From a checkpoint of a small image captioner.
Model: 11.4M parameters, encoder arch vit, encoder norm layernorm, encoder activation swiglu, encoder moe expert_choice, encoder patch size [8, 8], encoder layers 8, encoder width 160, decoder width 192, decoder layers 8, decoder norm layernorm, decoder activation swiglu.
Training: 7900 steps, batches of 256.
Data: trained on patchworks of several textures, 72500 training examples, 27.9 epochs.
Rows from block 2 of the image encoder of a small image captioner, named by matrix and row number. Rows with one number belong to one neuron. Each number is 500 + 50 x the weight over its row's rms, rounded and kept within 0 to 999. All counts start at 0. Numbers have three digits each.
After each neuron's rows are labels from the 100 images, of 14848, where the neuron reaches its largest size: "lies over" is the class under the peak. Only what is clearly more common there than usual is listed. The data: patchworks of several textures.
# gate: MLP gate (encoder.blocks.2.mlp.gate.weight, 480x160), inputs 0-79
# fc1: MLP up (encoder.blocks.2.mlp.fc1.weight, 480x160), inputs 0-79
# fc2: MLP down (encoder.blocks.2.mlp.fc2.weight, 160x480, transposed), outputs 0-79

gate.254:512492518490469489506459452438523547614499595441428545457559476505473535529581437527446522582487520505409357498409504534501491564493569475438494408586430543483527576487487580449500499494524512523360572544456478555522523568410546526521606495
fc1.254:491452525515485539452423435455546574583484485494558567462484496552478586494583450569522548551524510483396408550416526554600445472472566515399454488533430538486467563510534562485518486527594519518416562560506545567502536436495565447501536455
fc2.254:526559519475521427548519515524500514608527522493517510444453472411514495518432640520537551440535508490574504492498523583492438481499547484414471502567582608513530437556494404475505525536494471496518492593504504485401552540371603513480454379
lies over: rays

gate.426:542461478524472552478600516515431484571555387435503481590553546462517494557551555496491345480483515501529477468490536413524522489589428430569510467490522498473487446460483440523556440470560503460472596527458439488419471403498498431489504524
fc1.426:521412554484496522448513461415448447608508441425417511503588501488514520439517464468556444529485583404475573564552433473564513556433519466448512542409508446494539493457477486512537496534526491531502480399438483519416462527430423509504513445
fc2.426:538580609543436509510556507525544534498503436498578499541519464409502460593466497474461541480528485486531425464487502646659517398499566502507469504480455524514450472602438530469521434464477519474528467643480516460593478564475504558461502498
lies over: plain

gate.218:513489483448404559505492489506550561563554604483505578482554445533457490586471488528519498455455495485473459483407572522497553504511573476460509373522527471500439562537521532492504416499524401471457565619523517543558464524457389476584554560
fc1.218:608539599488490515473484423456490538560500428474519476613590537506538542542600510512409417498538526452478488494536518452418524514522515559463457545610479477473432443522480460457501355493537524606454500537489464556539560479487518505493511623
fc2.218:526414528495563518499452506536440538508387464505439523408450471385549525574544476596503550418481347504569465471476484489530501502501599444476503509574436543500460478637477445451533462533431437485533487608449485449429443519472585563491567417
lies over: rays

gate.258:523486422488458480474457575435548550525559475483522483525437644467577574516499453536581506508611503495375435500518528522540416397412546473460461446471464461528459502502530479454595388554454537611461522472556504502549530393478542432547492482
fc1.258:546438564524514487473428522440558534608536668495386404530564525593468498448544550510566455458490509411413479557446508463579503454495525474510545399500527554481477514508496550554567549581509541489464475543467528550496513452562527490573485557
fc2.258:426491487466584452438535517504423587550461530520475496459458418453564482486513469515515582441429501521529479531464514432555513609435545538464518563473534517474499401554510444514485508530387491487536427558492529521428506565510552435496474567
lies over: cloudy

gate.202:476472545431437511468520447457432458561563540513484608435552524586517557497423582417595593440458495594432421404522549466418520500506488380448526496509475490482524480498453534435466520528382504537471506577558419402491483572544462458481479496
fc1.202:518500593525469446546499473527467431424580410500451525555511505497521478382416525509485512513489514469622581545557516474396572493580485506517543463476511550496456480630488603539518451489484618499542427472377432489517532526571454485481421538
fc2.202:544521490512475440436502563468685458423464489542438554531548487534518504447502476517517355574492524463460470485466544515422502551524501432543454482548435555573483535438540556536565529479521557528545486468450531566548465477585495504489511524
lies over: spiral

gate.477:537474465459498588543502530443471518587484426400487446505496515503452547411496497511564456442499479477461442481490531440546552578521643411494485444487587438476478495547512394499514475589500413448427575559559502561516413471474514443581463498
fc1.477:518502413526452514522568483525505529581547500466570460499503501492479551453471498566548465568591559481442489602474568565493494532405545569390492448431371511502587578516483514599532410467568545531524531498491432484507510386407422498425470506
fc2.477:538421517564576527511416525561493538553592539477393483493405455444466394605531492456567658560466519454513568509541419448435536492528508545424448586506537495511552396451539526567451512519482485514474468511562606484527546527455517498486420494
lies over: cloudy

gate.212:539494492538500451456553566440536469573555385377515491528595494436485473462448485518577481471536529492444405542559515447615506633494556462495500466457496440396507498485505534520546506545517477414496537524538488543534462437430465438559479520
fc1.212:407551535391509459535481528535471491454444606555520521445476515530509562592420503503451485505487457575493542411522513594497531403520434501550491554538528480562438422474471544469385424485540465478517479511548560495523477485432526592474510527
fc2.212:511577601492513607538566518465550517509478495477514492583613509494544522465535515548460517481549528582417508479529449570579550387451612544442484504448517497541527471511455623566470398439489517440485464507602493531581510542509388538525495491
lies over: cloudy

gate.62:498468496453506519541481471504451390507524495473443461484522550467541423441467482534550481534576563429439537458558450433435474530489483495612556520480537392426568554461600527512526472556412510504498435489452483558500530403506476523420476488
fc1.62:556400466451526571524476505469472462493465537496447378475490530455535422468561511556575506562504539450550541526589480379423508550496515520539513573484526432507518518501576611548518506546438548560533487486452483502528427527558449480483469540
fc2.62:473413513413601567472508563480485499430420531520456511395510500522565563552531511552512539467465448541420456561444517494484543520481370464498549517507544403428542461590525364456470525500467575467461508359438509463481489562514517537532472477
lies over: plain

gate.469:509518556480442471529479586414478538579613426454515626510499576472482550451480572601573458468461503444470514390564566424555527530428513448486570443408494503536448491495492514543554430562476482489441527557488470481454526452488528406549523516
fc1.469:484481590459520573494501502545517529546456485530540477424545406457439496492546352571505361565478472449448454539489464480577468541456586542472493451544478436552499564479466534484493526534408512464476591498473579467462465496455524506473475521
fc2.469:523477575463570536566495515511457504502525491474471482486483509418542472584544447608502542442327441477638438532460506450514569499404597436489468592590514472460486438512546437502546468518475502496497477519447607513549515504528557470499367521
lies over: cloudy

gate.153:490454478434488466529585475449478457516456690563490445512561554529406477546492536499526537409502441527414493454478465485531497507584532531505582502487543410529419546485531523521407520525509415491510549543438551529535425581436490519523535495
fc1.153:468485466548453510515498470441506485591484524461438504414559512374561471482528448494591566474566513386488583516522442439620431508552503595488556489492565444511481470509509511502500532570474444613422456468423501423612500479554480507472462449
fc2.153:544584583514501524468502498567596438523483469544471491580461521429484475453469483496464483400544535531472514480473456581530537422513576502432488442525552517575478496466416578502562480479526493528453450483563494551491462473570457548495498513
lies over: spiral

gate.6:549510547470563517506463408430591484603540477423541507537607510490514535490470469417505512491439592483590487483528551423548526457461464563413470441551440480475549457524436572524533566571457563496566437425436434584486565484567503445580541472
fc1.6:517577434500555469567437512546481537375369577470473523538417516447460464547562473476521508470426469601449513463427474537430413512550551466549522562478595491484479479549565398461505515544552509446485477534548534455462470537450506521451481561
fc2.6:490511547462550545590596540512549527488585557439515479538478479449526519556451526508493598490510509602405420528437454512513546432520562549508476492461516475430483374532531476434498404500454467487559465536479509482461574561419408491493469422
lies over: cloudy

gate.4:433468501462488604500495455456458438530506502424462534505564550530455463423463552482566520514500510511457404592509540431520432515531584434465489508467469464479505555542535489507526521591506482552435499498491383523471452528573412528556366574
fc1.4:518563577527463528542649468475538536467479475477487503485480481517500543488457506396539493453549458468515504536494516503513523435541436540520398554520543521498472516541491576458430487507528416503556515452473591558499416627528508458543561455
fc2.4:492523490488474511520547485484502475508457485493623493530546528516428580411518537471415401441606487533408544508527481600565498488559498513495526500427381573504525525581512542518482452409485491530594423541531431602538466535478484555525584483
lies over: plain

gate.3:510533518542518437507466480518487525469556517492511460433466489489487569484509583480526411515582446473449467459499570412448488435510461420511514507590580522542445536565462559503440517583517423526502429527422500445473431470490557536526467534
fc1.3:525578549422496520489481498474519633423549479522478483441425564466438495449508481522477401523568541454456471486590638534509465446483427501508549546583462516483445488491527524571467474470514468516461514537447522528529495528429625410507535532
fc2.3:467612510577555471575498488647548498507528562502415416475392479503539521464450540476545497579535520463501568494596561471519465452479478473489530485463478513502452492581503523532433471453480453492510509505447455501465549509465491506524494404
lies over: rays

gate.188:534383523551623569527453503497502484616469491366499482495553510519501428493536458452563503532529536413451547564480446485530466500460471555469509475575455518426538562450566583476526557550444500467484427471446483601436517520425408533536476491
fc1.188:445566472496462516571536476487462537413496536602468452561442585524458526541496554452419457487465443600461443473425571573483506499524579470595488500505520452564491530532469368464424440432540377458556524586575480465511447524455547468479470552
fc2.188:535539636499466533524492531501532473488533480508608490496532476458527513629549480483473620389430422549518490501464425528556619385470585545549478478483507484481498398523478477465483414489478458484473489580445564544532464509478479486470472539
lies over: cloudy

gate.459:477469517545537437518489459468509513585455487515419434583560536562408569532537454480484418520586526445419319531517527420571464532444566437466528381546448522510498600541509554465542413504552463531368505470445485534591527472449560523550520464
fc1.459:547530439489577434449546536563424478433481459522564519470440546434502453541474500418407525516426451497559580466491428529420562497525483466520441575471559532515414505480434438553483535529448447497563487444499427549514468528504489569481470469
fc2.459:539522513545472672500546553452524532386540445530442495537506530603510498521482426493525475536497457553394543436513476536495547457501455544533513520432475337490526502441521635494451417490524517483525489425481499507541491457585409476466502574
lies over: rays

gate.152:413574553545417495490502549471473439555504562454526468582506554493464494619592521470468469565537483552444518495516554542482484460590459407570472513518575471451480454409509445562496389467543455552538565496516495450494503559507523534396458478
fc1.152:555565504384470475511381573527453526492562468544472414462404441576417495456487433580474480480455472506493530427413563565443522495515507507432439434538508509408415566449469488476503489498497474515458393470570572518466432424544588513544551562
fc2.152:524470474446527519488546513593435549519494454484448525464422503467503477536478453482498567552530465573485443515552535577515442491455409560462462520506484460522515484512480375483530445513513446508538571295458529531405512591494512611557526505
lies over: plain

gate.183:435427557402510545483491444385545447550549502516443486565529556555418467460528493572607434509461562516458490452477462581504510464489565533476477434552473480493508506460518485550508514498584472492446623543429468533504408533483563456616568518
fc1.183:491493470471532508467572388432416474447535463551498604394466515491478422530544431467489589450445592483560501462521580463529483509527524476500490529553484472406478451395407418519472555476533481464541522553494540438532451563523497395547532516
fc2.183:566596480523611642504464444517496494463457505547496401465541479465555486444511485517486500560544474482448485441501460503572489482505451467415607463515561486407498542570426502528522504476429527479500532454482531509535484527527543611507568489
lies over: cloudy

gate.305:467459428539555478546525557523520509507450535493499523456505461423501518494458486490537463478494537446468577439581546494503454475413508494505563509499382542576542520414434534483544613540499677512510492483461560443487423435436500478460479353
fc1.305:477497515530502484498576508408492486614510519492471577409489576481481560507450492464492567401485477495397407491525495378555382443598457476452493511486462504468502501507502561544387441491518426542556484586502477497451529528561432426510569455
fc2.305:512475465401550427516510515557327479527491478465507586527515506509500465551492459525531602469392498488570442447461502429577401560538530455507415546419511522601528462494533472519557525465576443458456509510527497518488505488530486408494428596
lies over: rays

gate.16:547510559471500529481472546469477403572498462553553500463556497513501596460451468543507537485493447565446428479531515415574468436451418534477561477511561466509492439491537542425508495404462444590525485556472532448466402539486559551615472433
fc1.16:522498449393568423461507466468498556447548534529472534576461469430516509394586551415495535519520437508539485454527513503495544484526518530547421486459481442441489472514519474481486446602501539476551526496507480559542478445601503485548503509
fc2.16:446561545511584555568577572503517492531533443432438502470524527421469475489504531520473471477513573416484548507564557466477520535488542563580503534420446538499520501501469513504518478482439501508473483487549568460485527513410469474561490532
lies over: rays

gate.81:516458479474547511468531420527530408525484535449403452503496517491517460419561484526594504457556527426438528533554461348453562562559524548506514524523444509470515539462602515517526563503481512558482484430373476517535532461514442442558495533
fc1.81:456572550494475416514588580476432555525566474521569569554509500480511563537485543431410499410395464544514483438459540572560486426483465450534471524493561520595460451554433468539487478468460419413560526595559514417522520546565534450556523549
fc2.81:507642555501403506475471544489508469564476474536556518600480515509474505504507447464484516460486477484536485490532497526493426476503672529462484509529476526550474434475403589532530492468516529503501523611518485592557518460476479517512423534
lies over: plain

gate.356:534463537566488487548568495371483538524555469469478492515480593567472469586507584498510452445517447524457507498560539423523499531544538512571488489442540484554523478529491436542505451527404573444458557507476409471535509432564552549517419484
fc1.356:454539428487450516530427462505433568505531429554540503480499542586490421513459550522480566417449547558505540457478492455511523416559546411508521442552557542434459522534460463570527514554617410491564369519488523451531444556530487458666562525
fc2.356:501475566494374446463482444398572445480538525504543445485498520578504483403514632447446357509513502549375528416568441563438519515512435572508534492526434538558579484508504504537485528473579589578506558467513533574547481496507531575488584449
lies over: plain